config.yaml
arch: "vit"
orthogonalizer: "newton_schulz_5"
final_lr_fraction: 0.05
Rows from block 6 of a small sound classifier, named by matrix and row number. Rows with one number belong to one neuron. Each number is 200 + 40 x the weight over its row's rms, rounded and kept within 0 to 999. All counts start at 0. After the name is the row's rms in percent of the matrix's.
After each neuron's rows are labels from the 100 clips, of 14848, where the neuron reaches its largest size: "loudest band" is the band of the loudest frequency at the time of the peak. Only what is clearly more common there than usual is listed. The data: melodies that start on their tonic, played by one synthesised instrument.
# gate: MLP gate (model.blocks.6.mlp.gate.weight, 1024x384), inputs 192-383
# fc1: MLP up (model.blocks.6.mlp.fc1.weight, 1024x384), inputs 192-383
# fc2: MLP down (model.blocks.6.mlp.fc2.weight, 384x1024, transposed), outputs 192-383

gate.85,007,227,300,199,184,197,170,203,187,257,201,178,198,202,251,152,225,182,292,151,189,184,208,184,177,179,200,139,227,133,286,151,185,132,207,290,263,212,226,247,191,179,310,211,202,240,164,200,198,230,157,194,177,226,193,203,212,241,238,158,160,156,228,257,190,224,175,269,172,234,253,257,164,167,247,156,178,224,173,153,185,183,270,263,174,234,204,301,153,244,193,254,172,241,199,199,191,220,198,192,171,229,226,208,296,161,185,166,235,257,154,251,230,204,196,184,207,102,206,226,206,132,157,230,236,147,220,218,216,124,172,166,150,145,204,137,170,219,183,201,226,162,231,233,254,309,223,205,221,194,250,217,199,208,242,191,209,251,231,246,196,180,251,147,131,151,262,187,228,191,234,206,171,152,181,225,187,149,176,139,191,133,167,164,179,243,160,159,148,172,177,194,217
fc1.85,007,196,212,180,169,181,163,210,134,256,59,177,243,223,159,210,257,274,218,174,225,137,175,153,211,189,249,187,165,135,223,204,126,207,276,222,111,198,217,201,193,156,266,193,267,186,260,148,172,262,235,130,188,198,202,168,230,213,287,173,176,219,216,228,291,178,213,152,235,191,168,270,212,202,142,178,214,250,206,195,253,139,200,273,282,110,248,177,122,221,151,163,224,218,174,170,283,165,232,192,140,142,171,141,300,228,255,185,254,160,191,267,227,248,189,219,216,213,161,176,213,206,248,220,176,152,229,193,244,205,196,216,160,118,178,211,196,217,166,239,167,239,214,222,180,176,143,225,287,230,222,218,221,261,187,195,198,207,241,273,177,214,225,249,242,193,252,236,239,128,120,187,160,181,180,136,186,198,199,164,259,268,237,212,170,141,147,266,295,195,244,112,255
fc2.85,007,252,172,201,218,237,183,188,216,262,164,168,200,216,178,201,203,214,212,294,97,165,226,178,136,224,272,256,209,159,195,256,257,181,203,207,196,177,182,167,206,124,239,278,225,223,192,170,240,269,166,164,214,185,179,184,215,220,208,231,212,221,198,261,226,171,274,274,226,189,177,196,201,255,201,195,156,172,239,141,167,257,258,180,183,210,230,230,159,279,139,218,157,138,256,201,200,208,206,191,208,186,165,151,217,171,197,227,160,138,206,297,176,205,184,251,148,180,177,163,173,224,217,202,200,167,183,195,192,279,177,167,197,111,220,173,122,267,150,142,138,217,247,148,232,204,243,206,200,233,232,229,174,188,144,204,244,179,139,240,129,138,214,171,267,217,189,138,246,194,123,194,213,171,162,137,299,210,216,214,208,221,162,159,171,191,202,230,225,273,181,215,230
loudest band: 250 to 500 Hz

gate.190,013,130,206,129,157,217,205,226,216,177,184,254,228,210,236,231,186,218,223,211,268,165,221,141,163,189,245,205,265,212,218,171,254,219,242,168,203,196,214,110,139,281,216,168,225,242,158,175,162,259,179,208,204,220,195,240,163,185,144,252,179,219,209,254,252,166,236,140,163,182,184,242,134,162,201,274,182,168,215,183,249,203,246,249,229,226,197,162,178,157,283,181,162,181,229,202,183,198,166,219,151,202,205,175,152,211,184,229,174,216,206,181,262,228,199,272,198,235,155,210,167,185,188,214,194,146,170,159,245,126,167,272,202,256,202,159,233,167,230,226,218,250,228,147,152,202,175,185,168,211,166,197,238,147,181,252,235,249,148,289,243,196,185,206,225,186,241,206,259,250,165,178,245,220,188,173,171,236,208,253,219,197,221,216,173,184,180,195,166,180,175,214,211
fc1.190,011,132,247,141,161,241,212,233,199,171,183,255,229,195,179,239,192,163,152,215,154,190,234,169,165,235,236,181,295,191,213,169,245,210,212,150,178,137,259,163,175,348,211,198,165,180,159,172,161,223,179,213,245,188,181,201,225,185,211,220,139,212,184,225,236,253,224,152,177,172,177,237,196,205,152,293,155,176,223,265,223,217,216,285,240,211,219,196,186,188,259,194,223,198,229,193,202,172,123,236,182,159,204,200,214,208,206,235,214,202,279,207,210,246,172,243,229,233,221,204,219,177,221,211,171,117,212,191,232,154,191,241,241,272,198,209,195,165,158,267,151,214,198,152,220,118,99,236,165,124,187,219,233,131,219,224,200,255,181,228,227,143,161,194,189,212,134,215,322,229,167,140,236,144,262,184,236,180,191,184,212,204,239,155,173,206,174,237,224,191,194,165,190
fc2.190,011,187,272,221,182,183,214,121,173,209,225,80,214,246,256,226,216,187,242,223,172,159,215,245,204,234,180,196,213,244,126,167,264,211,179,214,147,175,161,240,251,111,174,194,187,152,222,174,199,148,187,193,230,163,253,224,153,263,273,189,218,221,219,194,202,206,223,237,236,207,182,195,188,189,147,132,120,202,248,161,163,218,230,192,194,164,213,212,212,160,107,136,194,129,154,280,226,241,187,238,177,182,177,238,163,207,226,175,312,256,189,176,141,193,208,217,194,183,184,180,175,195,182,162,220,197,148,245,217,230,159,207,174,221,171,151,187,220,240,200,145,252,186,220,248,208,203,251,186,184,201,225,230,244,229,128,118,144,139,184,142,212,203,260,170,218,141,179,241,148,204,195,181,170,209,232,220,102,183,180,195,248,205,235,237,188,240,207,227,208,187,131,214
loudest band: 250 to 500 Hz

gate.512,011,169,226,242,246,244,158,197,148,167,238,136,201,223,177,145,251,234,143,145,125,256,148,216,194,209,215,201,202,177,221,155,195,165,212,185,220,181,212,223,156,213,236,173,153,177,207,213,180,232,272,213,182,218,215,225,178,221,194,226,203,141,217,234,207,172,223,122,212,149,201,291,194,197,213,211,146,208,252,212,245,149,234,229,181,93,178,233,222,259,208,162,186,174,180,192,225,219,200,202,183,171,249,239,198,285,136,240,212,259,233,161,233,246,215,208,214,232,266,187,179,272,196,165,187,173,182,232,213,210,178,216,224,202,200,212,264,235,194,138,296,204,130,173,192,138,144,234,203,243,204,181,166,114,186,134,207,213,162,186,183,165,260,201,149,295,211,204,278,129,263,283,157,180,181,203,183,201,279,212,164,177,200,237,157,217,233,218,221,158,193,204,252
fc1.512,011,239,199,197,203,231,126,212,234,218,171,229,159,190,259,321,171,177,183,199,261,188,151,239,186,251,202,139,223,205,196,201,265,164,184,211,162,208,206,212,208,207,218,236,205,263,206,206,227,197,197,221,258,173,289,239,190,256,157,224,201,169,240,253,198,232,182,243,211,225,260,243,184,224,269,154,198,149,155,124,229,199,201,206,215,144,144,150,200,140,146,291,223,184,122,221,166,178,312,219,153,232,247,248,268,139,277,222,193,206,177,223,223,131,252,221,216,227,192,238,266,187,229,204,223,216,240,172,180,165,161,210,228,242,164,135,193,232,148,260,209,227,206,315,179,221,188,275,180,228,151,207,192,196,123,181,266,217,229,218,284,153,283,147,196,201,170,160,207,279,220,193,202,162,254,246,244,208,220,156,175,128,180,197,284,185,221,151,161,214,172,209,195
fc2.512,010,208,170,206,149,246,220,143,182,159,190,199,204,264,243,145,228,276,215,168,260,144,206,222,147,229,210,173,247,205,183,242,183,154,180,259,232,255,134,211,248,153,179,243,246,173,208,184,215,209,248,256,213,221,162,225,251,203,269,197,191,117,225,177,188,203,243,201,179,205,208,200,205,190,156,177,157,210,152,215,169,231,120,147,203,226,133,185,196,249,237,224,173,261,204,201,235,140,179,249,174,211,238,219,176,236,165,191,200,210,263,131,189,225,231,191,177,230,237,225,175,192,254,177,199,194,161,227,187,171,199,248,224,133,208,204,223,225,233,159,212,251,118,117,160,129,150,152,189,270,168,176,216,206,257,154,216,188,203,151,205,153,235,217,125,217,236,184,226,224,187,225,194,264,132,195,141,222,273,206,137,89,209,198,136,250,201,219,275,195,189,214,171
loudest band: 250 to 500 Hz

gate.580,068,202,180,165,234,220,144,198,292,214,159,146,186,208,191,279,184,196,195,251,160,228,178,152,215,212,224,243,240,198,208,186,192,222,195,170,160,189,276,231,185,255,137,231,155,164,169,200,164,157,168,208,178,136,177,208,136,192,234,161,199,263,150,179,208,206,219,193,219,230,243,263,172,157,226,163,217,194,216,244,217,220,191,183,167,251,268,230,181,187,176,224,176,219,200,189,232,68,169,207,173,214,224,236,172,173,186,157,156,212,138,234,238,216,178,151,183,202,172,246,185,201,192,292,174,173,204,150,188,145,243,242,158,163,226,168,193,147,143,263,212,109,300,169,210,152,191,187,210,173,165,184,201,221,227,233,158,216,147,171,170,185,194,190,248,185,227,144,162,194,209,130,173,250,142,268,281,217,259,172,230,266,161,265,199,109,163,196,152,159,206,176,217
fc1.580,066,187,224,117,234,144,113,236,209,281,238,213,151,141,168,226,174,243,207,283,176,252,191,161,211,170,239,221,232,210,248,153,118,197,193,164,147,173,253,229,204,255,263,194,191,213,212,168,174,141,153,139,178,112,214,180,140,122,279,222,265,245,122,267,200,209,237,243,172,214,199,254,164,162,194,244,207,224,192,213,172,195,243,211,172,261,257,213,175,182,143,239,90,211,191,115,190,142,199,222,168,225,257,188,194,150,219,157,195,195,201,259,242,207,189,176,207,177,225,198,211,190,142,252,191,172,210,221,243,113,203,194,193,210,209,203,230,160,159,219,237,185,308,161,220,155,204,187,232,187,209,146,163,193,236,208,205,219,137,161,204,147,210,194,181,167,215,210,151,249,213,180,185,204,191,267,196,260,209,202,176,214,182,254,224,144,154,171,198,135,231,159,213
fc2.580,058,166,190,244,212,178,169,164,198,228,211,170,249,221,206,233,235,299,163,224,203,246,231,233,208,181,201,205,129,198,205,227,116,249,233,202,153,169,197,192,273,187,213,164,187,201,180,170,187,209,208,231,222,188,231,149,170,265,235,335,198,261,215,263,182,201,161,172,259,234,273,209,182,221,156,250,198,222,245,160,143,209,302,239,255,230,196,231,226,201,219,211,256,171,196,176,272,214,251,172,149,170,221,195,180,228,234,231,183,263,199,204,175,231,199,205,230,267,256,236,194,205,215,202,205,185,166,195,299,252,277,196,217,163,197,259,201,175,244,252,132,213,172,175,222,173,180,185,148,235,291,185,199,132,245,218,218,250,173,258,169,196,234,272,223,184,174,256,196,184,200,206,169,200,175,282,176,220,240,230,177,194,191,235,207,173,252,191,234,182,157,147,254
loudest band: 1000 to 2000 Hz

gate.273,007,263,189,253,208,204,140,191,186,172,218,228,218,173,155,166,168,168,164,170,174,181,202,208,138,236,235,192,132,170,192,261,154,239,236,205,232,237,197,218,212,232,170,212,242,239,168,224,223,225,223,140,187,235,186,216,221,211,181,183,225,149,128,228,175,153,201,168,214,193,151,247,204,229,207,198,255,190,230,210,220,229,142,233,206,186,182,140,177,219,238,185,241,176,176,150,216,231,164,180,145,281,188,165,203,209,173,207,213,242,169,170,207,195,217,211,234,259,161,219,268,237,200,156,90,149,179,155,224,233,235,232,171,188,222,163,258,155,220,212,247,210,218,225,197,128,132,148,172,209,214,165,134,143,158,299,249,251,201,266,248,256,177,190,196,195,160,130,187,254,155,214,184,211,217,225,216,277,298,183,163,206,204,201,170,179,276,179,176,242,232,156,243
fc1.273,008,251,216,242,174,258,254,188,174,168,252,210,167,257,231,127,276,175,57,207,259,244,213,142,180,209,223,282,222,263,188,102,192,212,237,129,192,209,209,209,180,265,154,226,172,210,139,223,218,182,189,181,241,241,225,205,222,198,190,160,197,175,237,144,181,179,251,241,292,179,200,174,240,224,288,299,198,174,207,224,153,189,227,175,250,242,187,194,252,197,223,167,172,221,224,202,230,215,205,126,282,230,197,219,275,233,198,188,128,227,133,164,168,290,231,212,90,222,192,181,230,157,204,220,203,103,164,194,245,164,243,204,192,179,129,187,217,201,190,238,211,225,160,218,181,123,163,227,253,212,223,181,152,150,173,178,234,175,268,219,193,245,217,157,312,170,234,245,195,238,233,251,223,161,190,202,248,157,217,190,208,166,210,235,210,212,214,133,200,232,290,239,110
fc2.273,007,146,252,156,211,174,189,187,184,190,216,160,160,204,162,192,301,259,121,227,281,213,192,157,210,213,211,243,238,255,150,185,193,216,221,161,185,145,208,234,180,183,154,158,176,246,168,189,168,233,148,218,176,276,149,217,113,173,188,246,255,217,286,154,217,196,214,194,243,201,218,126,258,168,201,203,195,245,155,168,210,202,175,163,185,243,219,228,228,198,114,209,184,222,178,281,184,190,156,141,213,183,138,155,257,172,221,197,183,245,147,180,192,195,160,160,110,160,227,247,201,235,219,166,250,132,239,174,327,178,210,204,258,129,144,126,297,232,225,213,171,251,138,188,213,169,166,240,252,148,235,191,172,179,176,214,222,180,205,199,251,203,195,149,241,243,226,220,147,181,222,222,266,189,187,240,241,192,205,175,137,113,114,205,302,205,204,188,226,230,229,187,156
loudest band: 250 to 500 Hz

gate.64,009,121,223,136,152,231,211,249,238,222,175,136,272,219,190,174,181,196,191,205,147,193,206,161,184,269,210,207,241,258,183,236,237,177,220,235,234,219,178,255,147,126,187,252,169,158,137,272,248,200,162,169,205,197,165,157,184,134,173,243,108,235,164,179,154,204,149,154,212,187,163,118,208,254,184,200,293,158,183,214,239,238,246,183,138,170,138,137,169,198,242,238,196,242,174,182,170,208,162,147,253,187,220,269,175,187,177,201,184,169,171,268,155,164,254,162,111,237,209,227,211,131,231,206,193,300,233,215,256,165,179,237,207,169,222,224,293,173,181,229,136,187,161,165,209,156,201,155,248,200,208,208,189,308,168,165,149,147,168,264,211,204,203,181,225,265,108,163,171,187,218,178,164,223,231,186,113,241,161,229,203,216,202,166,126,244,230,181,184,227,218,164,116
fc1.64,009,213,212,177,187,271,216,205,190,182,254,213,122,247,178,213,233,194,220,208,161,186,214,253,198,122,173,149,205,271,219,184,181,254,210,140,203,274,196,232,209,257,230,227,209,209,232,196,225,255,213,260,126,203,177,257,229,250,231,180,224,167,205,222,209,303,176,199,168,162,176,273,181,214,222,220,103,204,161,246,214,173,257,225,238,148,216,183,246,168,175,151,244,118,196,225,154,209,215,181,162,192,164,224,193,187,154,232,172,118,147,128,170,155,201,175,233,227,174,214,254,148,192,131,271,172,179,166,115,254,174,185,273,174,162,233,197,222,187,238,236,143,195,197,220,228,104,233,187,176,177,204,151,176,243,198,153,272,200,204,168,156,172,157,238,193,123,232,277,248,151,224,239,275,165,199,197,147,244,237,252,200,166,223,258,165,193,220,248,199,228,222,206
fc2.64,008,266,166,181,295,178,199,216,207,210,257,191,170,219,187,219,193,168,162,156,312,210,152,218,226,157,228,213,148,210,171,190,189,238,219,188,228,199,195,187,218,225,192,170,263,245,202,168,205,192,210,234,221,132,145,232,183,234,122,157,259,170,259,210,200,249,162,285,199,220,231,219,245,200,230,251,125,176,146,240,163,138,213,273,261,132,237,240,234,176,279,190,227,227,180,155,219,231,163,199,160,219,176,144,177,177,93,213,286,155,172,153,201,260,247,210,257,172,212,289,155,232,181,190,289,208,162,182,163,237,209,150,173,236,177,217,198,222,132,268,218,196,202,251,261,167,197,219,214,114,205,195,214,195,207,174,244,206,260,211,178,247,160,225,235,210,174,159,209,183,144,214,187,134,255,184,249,232,172,145,195,246,205,169,272,141,206,256,179,198,203,188,238
loudest band: 250 to 500 Hz

gate.690,013,203,228,151,188,252,229,189,160,162,260,192,242,173,150,283,192,152,174,198,202,181,178,150,203,206,174,197,219,316,229,183,212,217,165,254,163,191,212,198,264,175,199,212,163,229,152,192,230,196,173,198,128,253,212,139,144,249,229,177,223,212,204,176,179,236,214,185,165,222,172,187,201,199,219,280,145,252,138,208,222,187,247,117,74,222,282,203,207,201,134,226,190,186,169,268,270,209,176,191,264,155,164,169,213,162,246,217,226,143,161,250,197,236,277,209,240,287,174,114,156,161,213,208,200,231,161,203,182,186,209,242,241,143,207,192,206,242,156,187,190,260,205,197,211,190,183,176,210,145,283,232,202,280,159,184,210,241,132,156,164,218,245,204,223,249,229,224,183,211,160,262,179,134,234,176,176,186,145,205,223,166,201,151,152,144,192,208,193,239,221,112,226
fc1.690,010,216,167,193,181,254,229,194,163,176,179,197,285,223,150,242,189,270,149,231,216,190,236,169,220,209,170,189,165,209,244,212,229,162,216,246,200,173,175,120,209,211,226,129,177,152,180,213,146,208,239,184,224,230,214,157,192,279,205,188,173,215,221,211,251,166,220,168,192,161,188,227,216,224,261,249,116,166,157,221,176,222,240,201,129,247,263,156,193,145,115,249,124,213,211,188,244,144,250,218,243,180,144,225,235,156,222,202,237,212,159,224,224,226,224,180,194,290,145,146,186,166,164,278,209,187,170,269,199,245,206,199,188,167,242,219,171,214,161,221,224,182,244,152,231,176,185,162,134,187,323,229,168,298,210,146,209,266,152,103,207,216,230,215,250,234,209,230,186,244,213,198,196,201,230,184,267,177,170,263,286,183,216,174,202,134,165,276,204,281,217,228,145
fc2.690,010,188,222,206,154,133,234,211,314,181,158,250,200,170,221,80,254,247,165,142,224,202,170,218,260,169,254,259,183,180,197,219,159,228,228,123,237,180,231,191,182,177,201,108,265,200,208,157,183,198,232,187,302,239,211,193,200,183,225,219,243,203,176,163,261,213,224,190,199,214,194,261,235,292,153,200,242,208,268,256,161,171,165,192,314,214,115,261,238,199,223,182,198,170,301,197,189,188,233,219,164,255,228,185,162,193,116,195,181,146,247,221,195,225,206,227,221,125,208,219,192,185,212,240,221,180,225,155,164,216,208,221,273,215,216,161,215,101,300,265,173,178,205,199,186,212,207,240,215,266,133,176,157,183,213,262,173,237,239,243,237,137,195,206,244,209,214,183,179,222,213,214,220,221,213,255,207,166,260,218,166,256,229,254,183,230,195,226,188,191,225,237,229
loudest band: 1000 to 2000 Hz

gate.336,007,154,150,157,182,242,164,197,163,229,224,186,163,243,186,161,127,166,218,271,239,223,210,210,124,169,194,145,157,166,160,170,212,183,176,170,229,149,208,261,162,245,269,179,168,207,277,238,200,191,183,188,171,120,166,229,174,116,226,163,163,197,241,219,131,238,159,225,195,255,156,159,278,187,198,225,180,206,297,168,206,213,208,191,226,230,202,220,293,173,132,274,253,187,209,247,180,217,254,224,228,129,162,228,152,193,278,117,155,148,218,202,174,212,187,201,249,212,301,201,238,127,245,201,248,173,183,186,164,230,247,228,227,297,174,227,234,235,204,159,156,204,176,201,180,199,118,124,203,253,134,165,234,153,176,282,269,183,212,250,229,253,222,242,208,190,177,140,216,227,212,260,206,268,209,207,296,172,176,199,115,250,168,137,189,224,210,218,163,271,259,158,179
fc1.336,007,195,201,199,223,258,274,248,186,294,262,248,198,184,206,124,198,198,261,172,224,182,191,233,161,254,141,169,170,206,176,149,197,129,203,139,226,196,125,174,169,252,209,143,209,248,207,201,164,193,185,184,208,224,166,194,219,111,224,164,165,186,202,254,212,163,241,174,167,221,201,192,230,157,195,154,115,123,221,244,229,193,208,199,215,217,217,200,158,197,262,192,178,237,179,238,189,235,278,78,175,154,152,137,237,111,228,199,255,189,186,164,170,168,166,190,249,149,219,124,277,268,162,253,255,266,201,192,161,200,207,225,174,229,223,223,178,199,161,159,180,203,217,299,218,198,205,203,179,161,166,265,215,221,282,252,160,159,233,235,205,262,231,184,197,236,168,210,223,206,221,200,146,249,221,270,240,190,200,219,205,227,206,173,135,274,225,232,138,190,230,188,172
fc2.336,007,193,283,265,230,142,202,174,182,155,206,144,223,258,237,197,276,199,215,186,201,184,166,199,168,198,146,232,192,227,160,298,188,277,217,286,177,234,214,217,236,179,219,147,117,224,208,254,232,219,281,210,198,268,213,203,271,99,267,215,191,176,249,187,226,233,201,219,180,229,196,185,198,169,157,195,166,169,258,213,148,176,277,214,194,191,112,133,159,163,207,153,243,206,161,210,197,224,209,107,127,248,232,205,203,185,224,229,200,115,197,250,80,224,195,241,260,200,175,266,150,152,242,165,239,164,171,183,248,140,165,203,247,223,155,231,187,150,149,240,240,208,216,249,180,242,210,192,152,88,183,157,212,179,225,174,191,194,188,137,168,184,220,210,225,207,197,197,145,222,168,225,218,182,204,279,217,156,199,236,267,161,199,219,205,216,249,244,185,252,210,212,300
loudest band: 500 to 1000 Hz

gate.610,033,152,211,221,233,215,178,259,232,140,226,174,156,149,236,276,176,169,159,192,128,168,218,274,169,188,222,249,225,166,209,243,236,240,250,144,154,150,155,205,155,201,220,112,156,229,161,229,209,225,181,237,225,161,159,246,231,166,205,190,213,159,145,127,150,147,205,172,267,182,74,231,249,184,210,210,213,250,244,167,207,251,180,145,210,208,327,165,198,230,178,211,150,216,216,242,193,253,243,179,162,233,190,167,218,246,218,129,160,210,170,287,193,120,175,260,173,197,247,181,170,172,179,141,230,212,190,181,131,249,169,190,208,146,170,165,190,214,232,193,162,226,162,217,203,206,260,172,221,204,150,222,201,172,188,281,192,271,146,173,249,256,200,201,186,238,214,194,247,149,224,288,179,160,193,144,177,237,151,164,218,147,145,146,128,271,183,116,168,225,184,182,178
fc1.610,033,212,199,182,218,200,180,239,198,204,208,239,143,168,297,313,229,137,189,216,190,178,196,259,231,171,204,348,188,194,223,208,182,232,191,244,146,159,181,211,141,241,177,190,205,222,84,254,96,177,225,161,200,183,191,181,223,152,207,155,249,206,227,165,191,221,183,180,227,170,141,194,306,100,262,168,232,232,207,188,198,199,202,112,182,248,265,213,214,139,244,233,188,244,207,200,211,220,170,221,116,213,175,242,190,263,178,214,157,196,187,160,216,202,134,176,223,187,217,252,205,198,133,171,194,201,215,204,155,280,218,180,226,220,173,153,186,229,205,176,206,239,164,169,267,213,283,179,207,201,192,239,203,195,142,203,243,220,255,233,253,340,267,247,241,202,193,206,211,201,230,226,228,194,212,148,154,206,160,191,255,166,194,211,207,224,188,184,154,204,259,118,168
fc2.610,030,278,170,229,248,203,138,191,198,248,177,268,198,213,209,166,253,176,221,159,255,197,255,155,126,162,152,241,189,216,246,150,276,239,125,215,191,223,168,144,162,148,256,211,196,222,230,187,225,243,170,167,154,183,184,181,194,207,210,293,157,106,158,226,226,176,244,115,176,217,223,209,172,232,196,190,203,156,137,183,175,193,181,230,168,224,192,192,185,267,255,206,263,176,170,216,171,161,188,197,178,199,284,216,199,213,171,201,211,103,153,162,100,176,263,200,238,153,177,250,179,193,218,191,229,120,221,162,163,191,231,194,154,152,234,258,188,256,203,223,289,195,193,225,223,233,167,232,221,125,171,178,177,254,217,214,214,129,219,226,255,155,106,145,175,186,205,160,208,214,214,207,184,224,232,196,187,178,287,172,184,261,184,190,232,212,193,230,151,103,239,218,198
loudest band: 250 to 500 Hz

gate.424,006,277,141,218,174,184,117,150,217,229,182,203,256,216,175,231,188,183,222,190,151,190,240,195,185,152,141,360,212,206,229,167,192,204,168,248,163,202,185,122,206,195,182,176,174,205,148,113,177,220,119,150,236,304,187,259,172,288,279,183,269,257,174,281,155,225,158,218,236,225,216,226,153,142,135,218,162,195,233,277,221,132,253,231,247,159,184,163,201,236,194,169,191,233,223,176,225,224,255,191,219,164,102,223,219,178,213,202,145,208,220,240,244,193,149,210,186,141,212,211,218,276,196,119,161,203,143,209,168,230,226,177,158,209,253,245,238,164,234,168,248,181,218,182,224,220,203,177,251,229,236,134,171,219,215,272,146,207,236,196,167,167,188,200,234,211,212,178,281,217,247,233,215,235,199,117,167,192,151,200,250,252,217,210,167,227,255,218,205,252,277,200,210
fc1.424,007,243,238,220,201,166,194,197,245,189,286,177,218,157,142,250,204,247,154,261,200,177,218,229,173,183,206,173,174,176,172,212,201,143,239,235,216,246,230,200,216,203,238,266,219,169,217,155,262,173,204,185,218,210,221,158,168,185,215,200,170,229,211,202,173,235,154,188,187,190,236,237,212,157,229,229,244,232,218,182,106,218,186,246,215,218,173,122,263,232,123,132,157,245,221,185,208,185,133,277,168,189,233,222,169,256,201,224,200,247,271,205,215,189,137,168,196,153,214,212,184,177,241,250,147,134,206,188,214,238,156,229,207,203,175,152,198,180,238,233,239,211,175,222,258,184,238,103,124,149,155,249,218,168,168,190,168,130,147,280,212,220,220,214,163,142,263,149,229,217,192,145,189,271,196,220,196,226,269,186,192,184,267,248,219,194,142,221,170,211,186,249,188
fc2.424,007,267,202,193,147,153,218,168,166,248,183,188,225,120,163,265,252,210,137,294,254,197,215,196,211,215,186,189,264,165,206,201,218,141,194,260,206,166,199,186,258,180,146,232,219,148,218,225,198,198,190,181,191,184,215,150,227,164,204,115,176,242,239,211,206,186,142,217,185,236,231,230,204,177,288,256,207,212,214,174,129,231,235,238,201,215,199,178,241,211,140,70,203,176,267,152,227,184,115,224,133,172,175,216,123,206,198,259,244,211,220,239,218,198,163,200,192,194,281,230,257,187,245,209,233,169,155,181,111,237,159,236,214,146,229,153,238,207,274,273,110,213,182,166,198,136,251,121,95,182,145,212,176,219,260,239,231,178,102,283,201,239,171,222,169,169,238,187,237,173,100,196,245,198,236,258,199,175,282,273,163,253,181,226,193,267,78,213,186,203,219,181,211
loudest band: 1000 to 2000 Hz

gate.559,023,186,172,240,194,205,204,180,199,203,183,156,154,252,233,175,169,339,155,206,156,280,256,123,187,161,238,200,201,250,238,231,207,142,217,192,220,166,131,218,233,239,138,245,196,164,186,234,189,217,245,190,169,169,229,252,249,222,161,176,271,191,235,187,238,161,177,80,254,187,232,186,203,146,180,196,289,247,242,216,163,236,219,178,271,193,275,264,231,161,189,281,169,227,251,236,206,249,231,265,216,191,195,128,203,203,254,185,223,188,219,120,169,220,180,203,134,176,157,225,205,185,197,143,134,223,206,259,167,202,236,175,218,203,260,184,263,174,209,268,203,206,217,146,256,214,221,197,233,227,169,187,208,198,346,152,180,221,232,158,231,180,141,194,170,198,187,178,227,166,195,230,144,162,179,183,233,247,213,194,223,228,134,189,154,233,207,123,225,183,210,165,179
fc1.559,021,195,250,143,224,186,231,192,286,154,230,258,196,113,207,208,252,48,237,155,239,169,132,278,194,240,183,134,191,196,193,240,226,205,181,155,216,202,215,276,175,115,245,205,204,202,235,160,184,224,184,184,215,161,165,152,180,139,235,170,129,318,171,190,212,193,197,217,133,253,212,180,178,228,208,184,164,222,185,188,251,133,166,212,128,178,129,189,157,223,204,135,296,198,132,183,161,212,203,152,163,221,162,256,265,176,154,188,218,198,276,248,204,210,199,196,227,212,197,238,230,193,237,322,206,210,253,182,208,203,166,194,176,165,178,185,157,217,216,155,228,116,154,244,189,203,175,203,107,225,222,259,145,185,170,295,226,183,232,165,225,215,230,201,250,213,233,191,140,300,221,147,221,226,194,150,154,176,182,257,171,222,229,173,179,214,227,240,176,216,159,207,187
fc2.559,023,247,307,229,260,254,226,231,165,152,261,242,165,197,195,168,199,246,220,198,183,178,202,139,168,224,157,133,210,190,247,232,253,119,158,231,176,178,167,190,203,149,183,148,225,133,113,236,200,232,244,180,191,233,154,223,223,170,249,136,126,250,184,220,189,213,173,148,177,202,249,150,188,239,218,204,221,246,251,235,202,190,187,129,159,120,350,222,237,206,217,256,128,242,125,204,199,172,211,223,219,204,200,226,176,247,252,183,179,168,245,244,261,210,192,206,185,223,176,221,217,153,223,193,187,157,232,249,146,229,211,232,173,209,147,189,213,194,116,277,206,170,267,249,163,234,194,214,235,237,206,183,193,154,307,249,203,198,179,166,257,208,122,165,175,198,263,187,186,189,238,218,229,208,260,181,193,214,182,207,196,181,203,153,186,221,188,259,258,279,198,225,130
loudest band: 1000 to 2000 Hz

gate.226,007,230,193,187,187,223,144,187,175,193,158,250,240,266,248,115,130,128,261,227,155,249,233,164,228,158,233,192,240,157,201,169,176,196,250,163,201,171,234,159,228,245,222,174,160,160,116,211,179,137,179,207,217,233,229,230,178,111,231,194,196,160,205,181,227,189,311,232,233,181,198,179,197,133,198,204,214,223,212,155,235,207,192,210,149,190,163,87,186,192,240,218,257,232,221,214,127,125,302,219,242,183,222,305,168,225,234,220,153,136,189,228,166,227,238,198,241,197,170,268,150,175,145,189,207,92,233,195,239,182,253,231,108,212,206,181,205,244,236,212,228,135,189,184,176,229,198,194,167,173,249,166,177,189,194,206,294,217,179,160,198,182,284,117,257,154,221,160,208,156,210,196,186,125,227,208,160,170,249,209,210,244,170,219,174,195,144,205,180,132,192,238,175
fc1.226,009,184,242,218,206,207,166,224,125,146,211,184,175,229,239,116,177,135,251,208,190,108,236,268,274,162,241,182,144,239,214,252,234,183,161,196,152,222,286,156,231,247,176,223,227,204,159,204,144,257,203,144,171,215,205,208,263,190,205,158,186,98,216,251,241,210,194,250,185,148,161,161,158,202,174,196,208,207,153,157,260,225,153,162,194,188,116,186,199,197,160,201,199,196,190,250,219,197,211,208,197,186,204,186,212,149,212,249,192,165,239,147,248,152,199,217,191,189,170,137,200,195,123,237,187,142,295,172,205,262,161,115,127,219,222,220,163,316,306,173,201,299,214,169,221,229,215,206,206,114,172,181,180,262,157,198,256,277,256,121,225,187,199,206,234,275,216,183,255,153,210,152,177,234,117,207,195,195,179,189,232,213,203,168,225,241,238,245,194,136,181,217,180
fc2.226,008,210,229,152,232,210,233,189,216,138,224,193,204,198,232,195,173,155,190,206,113,248,203,288,235,175,241,218,217,273,210,159,173,229,149,206,189,219,182,84,211,181,196,143,162,214,165,164,145,256,239,198,259,235,171,171,273,183,207,206,154,174,135,211,203,238,210,269,235,145,185,221,156,174,193,198,164,193,194,245,185,131,210,207,200,137,164,211,221,198,183,210,175,181,80,200,192,195,198,215,211,139,171,255,188,155,118,268,143,166,167,184,230,158,203,169,214,210,138,162,217,211,218,243,200,130,252,194,226,214,234,156,203,194,227,229,216,193,219,188,218,140,258,219,249,211,205,274,219,118,185,139,234,240,154,201,241,220,252,155,246,173,199,290,212,206,212,235,136,206,273,120,151,175,129,207,114,195,218,214,243,166,186,194,217,302,200,271,233,213,177,178,244
loudest band: 500 to 1000 Hz